Weights of a small contrastive audio-text model: encoder arch efficientnet.
Rows from block 9 of the audio encoder of a small contrastive audio-text model, named by matrix and row number. Rows with one number belong to one channel. Each number is 128 + 24 x the weight over its row's rms, rounded and kept within 0 to 255. All counts start at 0.
After each channel's rows are labels from the 100 clips, of 14848, where the channel reaches its highest value: "peak in band" is the frequency band that holds the peak. Only what is clearly more common there than usual is listed. The data: songs of 200 made-up bird species, synthesised, often over outdoor noise.
# convs0: expand pointwise conv (encoder.blocks.9.convs.0.weight, 384x96x1x1), inputs 0-95
# convs1: depthwise 5x5 conv (encoder.blocks.9.convs.1.weight, 384x1x5x5), a 5x5 kernel
# convs2: project pointwise conv (encoder.blocks.9.convs.2.weight, 96x384x1x1, transposed), outputs 0-95

convs0.123 [118 153 183 167 109 175 118 152  93 124 127 117 121 115 127 127 131 123  58 160 115 148 170 111 134 121 128 110 140 158 113 106 129  86 135 123 129 133 142  78 146 118 147 136 137  86 107  96  72 137 149 142 139 116 107 129 130 105 140 142 123 101 110 109 119 119 176  93 131 162 123 132 169 142 100  79 105 124 142 109 175 109 124 122 136 139 113 149 125 130 172 152 122 163 147 122]
convs1.123 [ 96  95  90  98 111 108 108 130 132 139 162 157 175 156 165 123 124 145 151 152 103 119 122 117 117]
convs2.123 [153 146 113 144 150 132  97 101 111 124 110  99 150 136 112 134 148 104 155 109 139 147 130 119 156 124 153 150 109 115 147 158 240 131 103  85 128 123 112 110 127 152 119 122 139 148 114  84 120 152 125 178 136 177 131  70 116 120 141 100 176 151 128  86 114 123 132 148 151 114 112 143 119 132 108 125 150 130 126 128 140 107 122 126 117  99 151 127 119 115 146 159 153 108  88 139]
peak in band: 1000 to 2000 Hz

convs0.188 [151 150 139  76 132 136  98 145 159 134 152 138 137 170 169  96 125 131 126 160 175 193 155 154 130 128 128 133 112 136 138 115 108 165 105 146 146 150  86 135 122 161 121 132 137 156 155 133 160 163 139 132 147 127 168  99 143 146 126 113 131 126  84 124 147 164 130 160 108 136 113 145 127 101  89 120  89 104 136 115 169 119 148 127 180  90  96 109 103 128 116 155 125 136 145 102]
convs1.188 [142 122 124 131 101 135 110 116 128 122  84  57  86 131 112 103  91 108 129 125 107 109 146 146 136]
convs2.188 [144 138  86 136 147 147 147 138 116 117 128 159 146 123 171 149 133 116 128 121 122 120 163 140 102 109 134 113 138 112  75  77 127  91 133 100 139 152 137 116 100 132 153 111 124  97 157 145 118  95 111 103 129 140 129 142 102 135 167  87  93 119 103 115 123 125 126 152 161 203 130 110 167 118 117 130 174 148 170 132 113 159 154 115 166  78  81 147 139 107 138 121 148 119 140 143]
peak in band: 250 to 500 Hz

convs0.242 [161 138  99 107 141  98 165 173 124 108 115  96 168 170 100 135 129 128 123 104 160 102 134 120  79 128  63 146 114  91 161 129  94 112 141 138 121 117 143  87  77 114 139 148 126 134 123 149 134 121 150 153 135 151 113 125  83 107 114  74 126 155 114 151 120 133 106 120 171 177 127 120 122 105 115 140 136 145 134 124 139 132 111  86 112 146 124 141  86 155 138 145 139 140 142  90]
convs1.242 [156 147 140 151 154 152 142 125 119 115 142 115 101  96 120 132 152 135 132 131 172 193 136 113  87]
convs2.242 [106 104 138 114 105 160 100 140 117 144 101 110  90 140 117 179 118 130 136 162 142 152 152 111 154 116  85 128  92 100 123 148 143 119  99 102  90 104 134 139 132 132 124 150 119 111  74 137 115 123 120 144 105 116  87 137 142 100 143 147 145 141 171 148 160 151 104 181 116 114 154 176  69 142 155 131 117  89  97  97 113 150 108 155 153 149 125 127 163 132 137 126 116 100  98 116]
peak in band: 250 to 500 Hz

convs0.52 [156 123 123  93 156 132 100 113 131 140 131 130 127 170 126 111 165 128 123 152 148 118 108 143 146 115 158 153  88 118  94 113  84 158 133 145 169 162 119 144 117 148  66 115 126 193 147 107 199 160 138 121 145 166 160 125 133 149 125 119 142 138 132 138 135 121 111 133 169 131 129 175 124 123  77 118 119 130 157  97 166 165 117 136 119 109 138 102 145 119 144 150 127 122 115 101]
convs1.52 [114 103  97  94 104 154 122 110  96 118 113 112 141 128 145  94  87 132 145 165 108 110 156 160 156]
convs2.52 [122 123  84 116  86 128 134 123 104 154 133 116 145 134 169 136  80  89 122 132 141 109 127 162 112 129  93 142 110 119 123 139 113  84  93 151 110 152 147 126 136 142 142 134 137 130 134 103 181 131  98 100 161 132 130  97  90 181 163  95 103 117 160 128 154 110  95 146 130 181 120 113 131 138 152 113 159  99 132 133 117 157 162 112 144 111  82 113 159 110 151 135 170 156 109 107]
peak in band: 250 to 500 Hz

convs0.367 [131 153  95 139 135 130 178 105 124 136 119 156 122 141 126 156 100 136 138 111 108 126 148 116 162 140  99 108 124 187 128 151  73 122 161  87 115 101 155 137 128  83 131 101 141 140 140 110 127 114 126 151 108  89  99 105 116 129 149 116  97 114 117 105 138 101 144 112 133 172 173 114 166 140 138 114 101 125 128 127 120 159  97 133  92 165 125 103 182 122 153  73 130 133 100  97]
convs1.367 [140 112  76 108 153 146 148 142 123 125 110 156 176 124  85 125 152 179 128 107 138 128 116 114 121]
convs2.367 [156  91  87  88 158 116 151 107  94 120 133 136 126  86 133 130 170 135 103  97  92 118 131 120 115 145 161  94 103 133  79 134 140 138 142 165  98 166 142 128 138 159 130 133 133 106 156 136 128 111 139 113 140 133  80 175 140 109 146 108  83 128  82 160  90 100 150 121 146 172  98 122 134 126 128 150 136 158 142 115 110 124 145 100 137 142 136 168 165 147 105  97 136 155 147 121]
peak in band: 1000 to 2000 Hz

convs0.369 [135 112 107 136 120 128 104 128 102 135 156 137 173 152 113  98 116 120 136 141 120 138 107 120 185 158 125 171 174 152 119  93  94  89 180 105 129 100 143 105 128 127 152 108 156 122  96 105 147 116 121 125 102 124 132 109  76 124 133 148 113  84 140 117 118 142 158 118 114 138 164 115 169 106 127 167 109 141 170 115 152 158  74 168 135 115 135  96 141 113 149 136 158 127 100 143]
convs1.369 [134 109 102 130 120 116 121  91  99 131 119 163 124 125 131 121 159 156 111 100  63  97  95 120 115]
convs2.369 [132 147 161  74 129 100  96 103 128  80 139 119 149 163 125 172 120 139  95 119  67 125 136 107 113 120 166 160  95 120 101 127 137 138 152 112 150 148 123 121 146 156 141 130 161 162 125 126 123 131 169 126 146 113 123 129 119  87 141 137 120  93 142 131  79 150 133 118 145 107 113 103  85 139 100  97 136 191  78 123 161 100 136 153  96 121 110 139 139 112 142 131 103 147 121 115]
peak in band: 1000 to 2000 Hz

convs0.143 [128 128 143 148 117  87 125 121 105 114 124 163 138 154 124  93 127  93 103 130 141 133 138 138 103 140 135 129 122 135 147 101 151 130 179 158 143 130 123 119 133 120 105 168 149 118 121 149  96 140 102 174 132  98 119 138 105 119 157  83 115 155  94 112 140 193 155 139  87 118  67 141 109 106 123 125 129 113  60 123 137 104 173 123 139 125  73  85 128 139 113 106 159 117 125 132]
convs1.143 [150 145 142 142 138 163 167 162 152 159 149 150 136 137 129 104 116 104 118 135  93  92  92 102 102]
convs2.143 [128 103 152 101 126 112 107 128 139 169 131 120 102 183 112 100  92 159 103 136 130 145 129  99 143 110  68 128 141 129 114 126 112 154 142 161 129 114 115 133 120 137  97 128 150 118 138  86 139 150  97 134 117 140 129 136 157  80  94 165 153 150  82 105 113 100 172  95 152 112 142 141 134 144 100 134 128 132 167 105 116 160 157 119 126 182 165  93  96 129 124 106  99 107 158 134]
peak in band: 250 to 500 Hz

convs0.138 [143 142 117 108 135 124 121 125 115 111 127 122 125 140 117  95 151 130  99 139 162  85 126 164 131  97 174 126  94  98 132 120 100 130 123 136 120 132 133 165  94 140  92 164 104 149 149 127 116 167 119 127 122 115 186 149 131 100 118 135 116 120 114 102 107  96 145  98 133 126 109 162  83 127 100  96 122  77  86 133 178 139 153 126 109 146 125 135  94 190  99 119 180 105 134 143]
convs1.138 [ 91 116 149 139 129  95 122 160 117 102 148 150 132  80 103 151 146 115  74  94 118 136 139 118 124]
convs2.138 [147 118 121 121  99 148  99 138  96 139 160 175 123 147 104 114 151 161 126 161 124 163 103 143 130 153 125 121 109 137 142 155 147 136 127 119 117 107 134 107 131 156  88 152 164 154 114 114 141 162 134 115 110  94 117 148 139 141 129 146 112  79 146  97 164 188 111 130 132  95 117 130 120 123 149 180  81 128 138 115 160  92 130 104 129 126 114 140 170  95 167 158 108 142 169 172]
peak in band: 1000 to 2000 Hz

convs0.223 [116 114 158  93 110 140 110 149 109 159 169 164 161 164 142 134 130 133 156 127 117 105 151 110 154 134  69 134 143 114 118 153 116 131 124 156 132 138 177 167 139  99  62 178 117  97 152  94 142 134 145 115 148 101 119 144 134  99 137 101 106 138 131 133 104 128 106 148 105 130 103 103 115 151 142 128 148  66  79 126 134 129 146 119 134 176 124 127  97 107 123 108 142 122  99 103]
convs1.223 [118 118 122 116 119 102 113 106 112 112 148 161 161 168 133 136 139 143 152 127  86 112  93  89  82]
convs2.223 [153 119 114 158 148 145 119 141 105 147 175 128 138 173 138 131  98 123 133 143 138  98 164 128 105 127 162 135 129 135 121  78 151 100 132 100 125  91 164 167 144 181 156 154 168 146 143 144 143 144 144 175 124 113 111 152 159 125 127 135 104 137 165 173 125 128 134 118 135 126 154  74  85 146 108 141 102  97 144 116 134 107 122 133 181 142 119 141 103 138 163 107  96 110 119 158]
peak in band: 0 to 250 Hz

convs0.215 [124 135 119 129 167 143 179  75 119 140 133  94  80 106  89 158 145 101 139 121 125 134 110 158 115  86 121  70  99 134 142 119 163 157 107 136 123 124 108 122 112 124 154 151 106 142 145 129 133 119 128 123  93 117 119 142 130 141 107 136 128 170 108 103  87  65 101  99 122 149 101 117  99 140 152  87 155 130  98 115  84 122 147 118 106 128 133 147 129 125 128  98 103 150 160 169]
convs1.215 [100 136 157 140 112  68  98 139 151 137  85  86 131 148 144 101  94 116 138 124 141 112 116 133 125]
convs2.215 [167 163 150 131  87 118 113 129 141 144 110 177 160 193 153 152 120 126  97 126 127 117 125 100 120 102 148 193  95 126 130 125 120 109 154 140 131 121  80 136 127 121  98 156 193 114 118 128  88 117 136 124 140 115 108 145 123 119 161 116 100 113 115  99 142 133 168 129 114 140 120 113  90 120 162 117 119 139 137 100 128 117 151  98  91 101 137 136 134 153 118 173 146 172 129 101]
peak in band: 2000 to 4000 Hz

convs0.72 [131 177 153 118 124 107 143 155 111 113 156  78 169 161  88 155 128 128 146 135 122 131 138 109 118 112 117 152 137  86  90 135 139 135 106 126 134  89 121  98 125  88 140 148 157 102 124 138 121  94 148 135 144 139 116 120 125 133 127 152 130 118 124 138 125 123  50 105 124  91 101 134 119 140 112 134 149 170 111 147 138 107 111 147 142 144 189 178 120 150 176 136  80 114 122  94]
convs1.72 [124 137 170 104 124 118 141 170  94 109 127 137 170 101 101 104 140 155 124 108  93 144 166 140 114]
convs2.72 [114 160 162 128  94 152  84 146 134 110 147 128 130 127 133  88 151 144 122 179 164 183 114 131 167  85 106 131 102 102 164 126 113 135  86 100 103  81  96 102 133 128 141 130 126 157  86 137 118 153  83 128 113 150 178 125 114 129 137 156 125 115 168 116 134 156 117 143 110 102 149 160  80 128 132 130 111 125 146 134 166  96 100 116 105 112 151 118 127 139 124 122 106 138 141 154]
peak in band: 2000 to 4000 Hz

convs0.81 [127 110  77 107 161 106 131 102 129  95  77 118 135 166 119 143 126  71 161 110 131 107 106 147 143 165  99 137 130 121 117 156  87 108 125 101 116 125 138  93 104 116 158 131 181 114  54 149 139 122 132 122 148 192 120 166  87 117 114  89 131 127 127 124 100 125  90 136 144 128 159 110 148 124 122 145 125 153 158 132 154 138  94 112 139 133 132 129 148 109 123 149 126 125 137 120]
convs1.81 [165 105 121 139 147 182 141 145 131 107 142  82 166 123 105 112 109 169 120 107 124 115 141 125 103]
convs2.81 [121 146 119 132 117 153 114 129 132 182 141 116 174 149 109 112 152 106 168 102 177  97 131  86 137 147 106 182 109 126 160 141  86 115 134 134  50  84 100 147 124 107 136 148 121 114 147 135 110 102 120 139  99 171 108 106  74 134 138 103 135 125 124 124 113 113 131 143 133 158 116 154 118 135 124 117 121  89 129  92 111 138  95 123 150 132 172 135 140 142 141 138 164 129 140 153]
peak in band: 4000 to 8000 Hz

convs0.221 [151 132 166 136 109 138 144 140 129 124 143 149 152 116 146 145  91 140  98 123 121 158 180 133 149 142  78 135 176 165 141 130  99  90 112 128  74 120 141 109 121  93 147 118 143 106 125  92  92  95  85 150 148 113 109 126 110 100 185  91  82 105 143 100 129 146 142 150 129 123 135 108 158 133 124 137 123 124 150 141 115 128 113 125 109 194 113 135 142 134 123  85 163 139 127 115]
convs1.221 [106 131 109 118 139 143 153 149 117 119 136 151 148 120 104 139 181 194 138 106 123 163 160 135 125]
convs2.221 [171 108 152 110 142 104 114 107  87  89  80 143 121 110 100 143 146 125 117 120 115 142 119 148 133 185 143 104  95 181 112 121 155  87 111  98 144 153  90 131 177 160 109  90 131 163 151 107 141  96 138 124 173 109 110 125 120 150 145 112 120 109 133 124 117 160 123 118 165 129 109  91 139 102 112 139 134 170 115 134 164 124 152 115 114 138 109  89 140  79 119 107 142 129 131 126]
peak in band: 1000 to 2000 Hz; 500 to 1000 Hz

convs0.141 [141 139  93 125 136 139 159 116 134 105 146  92 156 138 141 134 134 163  89 147 193 122 148 123 104 136  98 150 146 110 115 136  95  92 154 106 108 157 109 122  78 111 134 153 146 120 115 120 146 162 104 124 138 163 138 122 132 122 133 112  95 143 110 121 102 104 156 125 146 190 176 138 151 116 146  87 118  97 159 119 148 151 120 123  73 139 122 129 126 133  98 173 165 143 117  93]
convs1.141 [132 131 169 119  65  98 112 131 139 130 113  99  85 158 167 122 135 126 120  98 102 131 135 118 116]
convs2.141 [127 135 141 114 133 149 138 127 174 134 145 126 129 132 122 153 124 140 102 117 143 119 124  88 155 107 170 130 125 152 137 111 125 123 174  95 126 130 122 119  76 101 147  80 115 120 118 132  98 143 132 120  98 150 138 149 158 115 144 126 139 145 127 137 136 131 122 155 135 152 123 175 158  90 109  86  59  88  84 136  88 138 118 196 133 141 122 105 139 107 183 108 112 117 147  97]
peak in band: 4000 to 8000 Hz

convs0.164 [136  60 121  96 144  82 138 172 111 114 122 162 131 139 135 142  92 153 113 123 122 131 130 131 147 119 107 111 121 128 142 164 140 132 169 151 128 139 141 118 141 143 123 149 135 145 101 143 119 143 132 160 125 140  98  85  91 121 152  89 125 190 136 141 130 168 154 125 133 134 135 148 121  80 136 140 118 108  91 165  94 154 175  59 133 109 118 132  88 109 127 139 105 145 118 146]
convs1.164 [144 123 104 106 138 152 112 106  98 131  73  94 108 131 115 159 156 175 162 133 137 130 124 109 109]
convs2.164 [157 120 169 175 161 168 131 143 110 147 149 178 132 181 128 135 142 130 116 149 137 120 140  89 100 165 145 156 160 144 102 120 140 135 137 114 130 137  91 172 127 138  89 133 148 124 135  89 140 125 146  96 132 152  72 156 116 113 163 139 137 123 130 154 175 158 113 185 116 107 156 140 140 129 145 129 113 139 148 100 112 121 112 132 170 108 146 170 150 147 116 115 118 124 121 157]
peak in band: 4000 to 8000 Hz

convs0.368 [145 148 134 116  78 141 123 121 123 124 150 136 111 174 116  80 157 140  93 166 135 117 124 122 118 154 179 135  93 162  82 145 119 113 149 140 158 129 135 182 136 115 106 122 156 131 143 129 154 195 136 134 116 127 159  89 130 110 142 119 117  97 140  71 112 114 157 116 104 113 111 132 175 151  85 142  93 155 131 136 167 135  96 124 126 120 109 120 128  95 118 140 141 121 135 104]
convs1.368 [107 117 128 126 124 180 162 143 139 139 206 160 149 152 156 129 128 121 132 141 132 134 135 133 143]
convs2.368 [100 172 104 148 106  99 126 137 118 122 109 114 138  94 170 142 125 106 136 148 124 132 146 155  93 101 134 104 150 131 176 119 143 158 109 115 132 116 152  93 165  98 127 163 121 122 127 147 123 135 194 104 126 100 121 105  88 161 153 105 144 134 170 109 130 132 152 135 115 139 110  87  95 126 154 152 148 136 126 115 157  97 112 137  76 107 170 107 121 116 108 162  77 154 116 135]
peak in band: 250 to 500 Hz

convs0.48 [106 170 154 125 151 152 175  99 165 141 124  71 161 137 135 145 134 135 133 100 134 169 144 129  80 113 125 101 145 131 131 138 134 181 139 140  98 137 105  92  91 115 150 171 135 103 133 113 101 106 131 173 134 126 125  97 125 128 126 127 106 118 112 128  90  99 107 145 109 127 117 132 140 107 103 115 110 163 137  96 143 155 124 139 118 178 152 202 119 137 158 121 122 143 121 100]
convs1.48 [118 135 137 155 132 116 123 143 127 108 136 143 150 168 133 131 143 154 165 147 166 149 149 184 173]
convs2.48 [181 121 117  90 127  93 112 143 110 176 139 138 129 144  99 140 132 133 113 141 143  99 128 134 169 131 108 140 116 100 114 154 162  97 108 172 162  96  57 154 156 146 154 118 103 118 136 108 124 137 104 121 163 134 132 107 131 126 133 142 110 129 154 144 150 125 131 124 168 148 128 121 119 146 102 128 154 135 169  82 110  94 111  88  78 131  93 112  96 131  89 140 129 144  90 147]
peak in band: 1000 to 2000 Hz; 500 to 1000 Hz

convs0.179 [146 119 157 110 148 143 124 146 137  83 137  90 158 170 175 143  75 115 153 107 162 112 159 136 179 118 105 171 130 105 153 130 139 147 110 136  84 127  88 104 125 158 117 121 158 150 143 152 120 110 121 133 146 139 121 140 121 157 176 146 171 117 122  96 141 135 134 141 170  93 109 105 139 122 142 159 147  99 145 130 127 194 148 126 124 169 132 136 130 139 120  98 142 137 125 148]
convs1.179 [121 148 158 168 172 131 128 108 117 118 114 107 114 134 135  94 141 155 147  89 102 109  90  90 121]
convs2.179 [100 185 119 142 145 113 127 144 140 128  84 145  88 123 145 156  67 159 144 133  76 113 123 125 161 123 141 122 104 113 149 106 113 160 113 158 139 140 126 120 145 107 120  92 104 153 150 105 132  87 147 121  79 143 125  95 111 123 107 133 150 136 155 166 118 147 166 147 128 104 132 147 158 127  80 122 105 147 141 116 152 109 145 167 104 151 166  95 126  88 116 110 105 132 157 108]
peak in band: 4000 to 8000 Hz

convs0.263 [134 123 100 130 151 117 130 123 124 169 116  96 129 115 101 161 143 102 160 136 117 133  89 120 135 125  84  96 123 119 113 136 104 130 136 102 129 106 128  87 163  83 138 118 134 106  74 116 131  88 135 148 123 168  97 164 117 123 108 128 116 148 126 117  84  83  97 112 145 130 129  77 143 135 183 147 163 186 140 111  85 132 112 119  99 149 147 131 137 100 154  93 122 125 110 102]
convs1.263 [132 149 152 146 140 102 112 113 122 126  87  84  87  96  88 119 128 126 124 110 124 163 168 149 137]
convs2.263 [103 145 182 118 124 128  94 130 143 149 117 101  95 147 114 146  96 115 137 176 139 122 152 113 138 108 113 119 141 119 138 125 141 122 130 131 119 123 118 150 138 130 116 139 182 114 125 105 109 130 135 144 119 159 108 151 153 121 121 184 149 147 154 121 131 113 177 112 159  76 156 146  87 155 138 105 127 135 114  66 138  96 128 129 121 169 173 117 104 138 121 177  80  90 100 105]
peak in band: 250 to 500 Hz

convs0.341 [179 121 134 107  98 165 156 123 127 117 151 145 105 157 134 128 135 167  98 135 126 104 100 126 134 155 138 140 106 133 101 158 175  75 124 146 131 131 119 184 140 120 119 105 128 146 156 168 158 153 139 136 111 112 135 127 103 100 156 112  85 117 144  65 149 112 169 131 118 104 148 143 116 172 109 131 109 143 142 139 135 128  94 165 130 154 111  94 153 132 135 133 139  89 175 111]
convs1.341 [152 146 146 136 134 124 113 104 103 101 121 111 112  99 107 153 133 137 145 150 172 181 169 153 150]
convs2.341 [131 106 104  93 133 114 146 111 138  97 126 168 116 100 129 151  83 134 149 144 123 121 144 102 126 115  81 115 128 106 103 143 119  96 173 150 116 152 112 123 121 133 106 102 100 108 158 117 100  81  97 141  92 137 107 136 163 104 113  83 128 125 128 104 115  66 174 124 144 116 125 168 127 178 106 102 172 143 113 115 103 114 147 125 190 144 137 135 124 142 112 129 143 113 148 104]
peak in band: 250 to 500 Hz

convs0.321 [134 118 138 151 112 174 169 130 130 132 139 157 174 153 101 135 140 170  85 142 121 154 170 158 173  81  63 131 138 142 140 133  70 141 140 134 112 144 124 102 117 141 133 102 122 140 108 102 161 104 178 113 120 133 115 117 126 151 128 135 114 141 104 121 137  93 137 129 105 141 146 140 136 141 154  99  88 114 127 133 151 166 118 124 129 177 105 160 118 151 133 150 132 162 135  89]
convs1.321 [105 102 109 105 120 105 101 124 115 111 145 150 166 171 132 109 120 160 175 118 114 150 165 152 125]
convs2.321 [144  95 145 154 103 155 110  99 131 135 163 117 104 143  86  93  87 138 140 161 164 187 141 128 167 141  81 107 107 134 115 159 151 102 122 150 101  87 134 131 128 147 119  95 109 148 135 124 152 126  87 159 136 146 152 112 139 113 122 153 150  78 153  77 138 112 113 142 104 103 125 111 143 124 119 172 108 149 149 122 100 121 130  90 132 114 139  80 143 113 127 150 138 141 119 160]
peak in band: 1000 to 2000 Hz; 500 to 1000 Hz

convs0.33 [167 113  92  91 206 132 157  99 133 120 118 158 142 153 119 197 134 100 141 131 124  72 140 143 145 124 101 111 132 143 115 156 151 123 132  93 136 126 109 153 122 123 123 117 110 140  99 163 149  88 123 147 142 127 108 121 123 141 152  99 111 136 110 115 144  92  65 128 140 146 149 112 132 131 128 125 126 161 117 134 118 127  96 111 127 185 153 133 152 120 181  98 151 128 116 130]
convs1.33 [121 133 127 128 109 114 121  88 111 106 111  91  73 120 111 116  81  72 103 121 124 137 130 130 122]
convs2.33 [111 129 178 153  80 110  77 152 140 148 112 142 131 142 110 124 113 131 130 175 155 148 109 117 124 106  91 116 141 110 140 154 134 120 133 123 158 120 136 144 133 110 106 129 146 128 105 118 127 155 147 134 123 110 138 150 160 150  99 173 171 110 168  95 156 151 104 126 101  79 140 150 123 152 166 136 114 125 113 116 106  97 122 112  82 111 139  89 126 166 132 197 113  88 117 141]
peak in band: 1000 to 2000 Hz; 500 to 1000 Hz

convs0.4 [ 86 124  86 114 100 108 148 175  96 123 151 115 113  72  88 108 133 142 100 110 121 138 163  79 108 126 137 165 143 115 137 119  91 121 111 122 132 137 165 129 105 154  99 112 105 106 146  90 104 122 112 129 131  98 110 108 137 151 135 109 138 127 128 131 110 164 145 143 125 161 131  84 150 114 128 150 158  86 118 127  90 130 142 117  76  84 113  99 107 146 136 122 184 140 114 143]
convs1.4 [110 134  78 112 102 125 133 107 138 129 139 138 130 127 131 128 126 163 134 146 138 126 200 141 181]
convs2.4 [119 141 192 108 114 141 113 115 137 112  96 147 163 176 116 139 120 132 126 144 131 125 121  50 134 131 131 133 136 152 152 118 112 117 175 142 130 157  81 142 141 127 122 156 154 142 165  94 132 129 155  95 146 140  87 137 132 140 108 159 106 158  99 150 121 105  86  96 119 105 158 128 143 144 110  94 112 115 153  91 121 137 100 148 131 161 151 151  74 121 115 122 145 100 125 105]
peak in band: 0 to 250 Hz; 250 to 500 Hz

convs0.45 [150 129 128 149 113 133 146 136 162  98  99 142 167 169 135 109 163 164  84 104 151 152 132 172 106 131  93 146 121 117 118 114  87  96 162 130 101 140 128 134 109 139 124 103 136 122 106 119 141 104 139 150 154 158 125 114 156 122 133 116  89 105  78 143 140 151 160 140  98 105 137 156 124 167 135 119  95 144 124  97 160 106 114 101  94 108 115 112 146 139 136 170 176 158 149  78]
convs1.45 [174 178 172 153 119 136 153 152 130  86 105 113 119 133 108 112 111 123 129 144 110  89 111 127 130]
convs2.45 [163 138 180 119  89 159  98 114 126 123 106 136 149 195 133 149 116 145 103 163 117  74 113 118 175 149 103 153 118 128 100 116 125 118 153 147 167 135  98 154  79 119 139 168 173  92 135  90 143 131 152 109 100 136 121 146 143 124 150 114 113 123 127 133 109 112 162 133 143  96 146 131  92 163 126 108 124 150 104  90 134 139 127 144 115 168 153 117 106 105 136 119 105 149 119 116]
peak in band: 4000 to 8000 Hz

convs0.278 [133 154 168 117  61 127 118 133 112 122 132 115 123 116 142 110 136 142 106 172 165 132 139 110 114 145 155 114  81 152 148 141 101  81 144 120 153 160 167 151 182 105  94 172 157  95 149 118  91 163 107 150 139 117 128 127 130  88 128 106 110 133 166 106 130 116 175 116 161 132  99 139 133 153 126 133 150 120 107 140 126 148 151 101 110 142 106  99 139 122  91 146 108  99 154 124]
convs1.278 [143 139 134 144 136 121 126 118 120 116 134 117 124 115 114 202 178 167 173 150 151 135 138 133 128]
convs2.278 [143 113 134 141  95 110 121 106 132 112 147 109  94 136  89 106 121 184 123 126 177 181 116  62 133 126 116 111 130 102 108 167  84 130 129 143  65  94 143 119 137 105 109  98 116 116 102 126 135 163 120 161 136 156 130 153 162 122 107 140 121  99 139 107 143 134  94 132 131  80 100 168 155 150 138 114  84 126 136 132 108 134 145 130 128 126 152 127  87 145 141 157 121 111 121 151]
peak in band: 0 to 250 Hz

convs0.305 [118  77 103  91  99  91 108 145 100 120 129 147 104 115 110 117 125 133 137 141 153 141 128 103 150  91 114 133 101 128 151 164 108 137 130 128 141 104 156 117 166 148 100 159 106 163 105 110  97 132 121 147 158 101 101 116 114  97 175 104 160 174 107 139 149 144 119 142 128 159  86 128 127 103 122 134 121 112  69 164 122 126 175  97 159 112 153 139  97 117 150  99  85 124 116 123]
convs1.305 [113 107 109 127 142 142 128 135 123 117 173 163 151 134 122  82  87  93 101  83 100 113 131 118 117]
convs2.305 [171  96 168 147 115 128 126 141 128 126 132 182 115 164 122 144 151 161 116 123 157 120 149 113 168 142  98 119 161 111  96 100 130  82 153 150 122 119 133 188 164 157 105 135 120 144 122  83 112 133  97 114  91 129  97 156 152 120 120 133 118 157 116 162 157 133 124 136 152 108 168 124 133 131 123  91 107 171 160  79 105 116 143 111 163 118 137 138 116 130 107 115 114  91 123 156]
peak in band: 0 to 250 Hz

convs0.14 [103 115 109 146 104 135 160 109 154 111 148 136 128 121  98 129 141 134 140 106 170 118 188 148 171 155 116 129  69 102 133 161 109 160 152 129 103 134 140 129 150 133 135 135 153 133 135 116 121 116  96 155 135 121 121 101 110 121 148  86 107 141 118  54 152 117 114 133 155 157 133 144 160 108  94 134 122 114 135 114 111 157 159  75 132 117 142  94 165 148  70 122 157 132 152 131]
convs1.14 [ 84 114 120 135 107  89 151 159 135  89 108 169 158 137  98  98 110 116 123 129 111 132  90 122 137]
convs2.14 [117 147 117 108 124 164 134 107 145 138 131 139  95 117 199 101 142 132 104  52 179 107 101 102 124 114 106 155 158 132 158 110 116 124 142 131 138 116 118 112 142 115 104 122 129 106  97 112 124 168  78  98 104  96 144 150 109 127 165 117 116 144  84 152 138 148 147 117 153 150 138 134 133 104 146 134 146 114 132 126 140 179 124 156 114 118 119 132 118 150 189 102 158 132 131  97]
peak in band: 4000 to 8000 Hz

convs0.156 [140  86  99 130 141  94 161 144 104 121  93 194 114 132 109 110 126 132 126 123 122  97 130 182 148  97  98  94 125 124 100 113 114 123 146 135  72  97  95 154 111 149 108  65 114 149 122 144 126  77 149 140 118 125 170 142 127 114 112 122  94 141 138 154 135 112 132 143 119 132 157 123 107  86 165 151 111 109 102 137 138 137 129 108  98 120 120 140  97 115  97  77 118 135 112 130]
convs1.156 [144 159 166 168 140 112  93  85  99  90 122 102 104 117 116 109 130 131 129  97 115 131 144 154 144]
convs2.156 [107 127 141 131 145 115  81  99  95 126  68 126  83 134  97 170 104  81 130 136 101 131 155 117 102 111  89 132 139 128 121 140 181  86 146 134 123 126  98 118 171 158  95  93 140 157 141 125  98 139 120 158 119 161 102 126 144 135 127 166 144 145 135 114 122 107 133 113 141 129 137 130 147 116 129  97 158 169 114 119 112  87 138 102 124 103 135  93 128  96  76 158 127 105 124  99]
peak in band: 2000 to 4000 Hz

convs0.272 [125 138 103 133 161 109 159 123 123 146 115 103 107  76 107 144  98 119 135  85 147 161 126 128 163 146  98  94 131 155 146 125 128 139  97 135 125 130 165 121 132 111 143  93  50 123 120 144  90 116 115 144 117 133 130 167  83  98 158 128 144  96 159 116 145 160 132 141 135 155 140 105 169 110 128 159 127 115 124  70 125 150 111 113 133 125 119 115 164 113 103  78 170 117 120 135]
convs1.272 [102 107 120 115  87  99 104 141 143 133 144 143 150 156 118 121 115 112 115  90 100  88  91 102  94]
convs2.272 [103  97 143  87 127 132 113  70 144  93 136 105  84  89 167 125 116 111 119 102 163 138 121  87 100 133 146 106 154 137 184 148 127 118 114 115 121  97 173  87 114 147  94 117 130 110 115 145 132 133 143  97 121 110 125 121 133 144 125 114 131 134  95 142 137 171 139 132 160 118  83 146 140 117 115  97 123 132 101 131 159 152 121 200 113 159 149 109 164 129 146 125 102 140 134 102]
peak in band: 4000 to 8000 Hz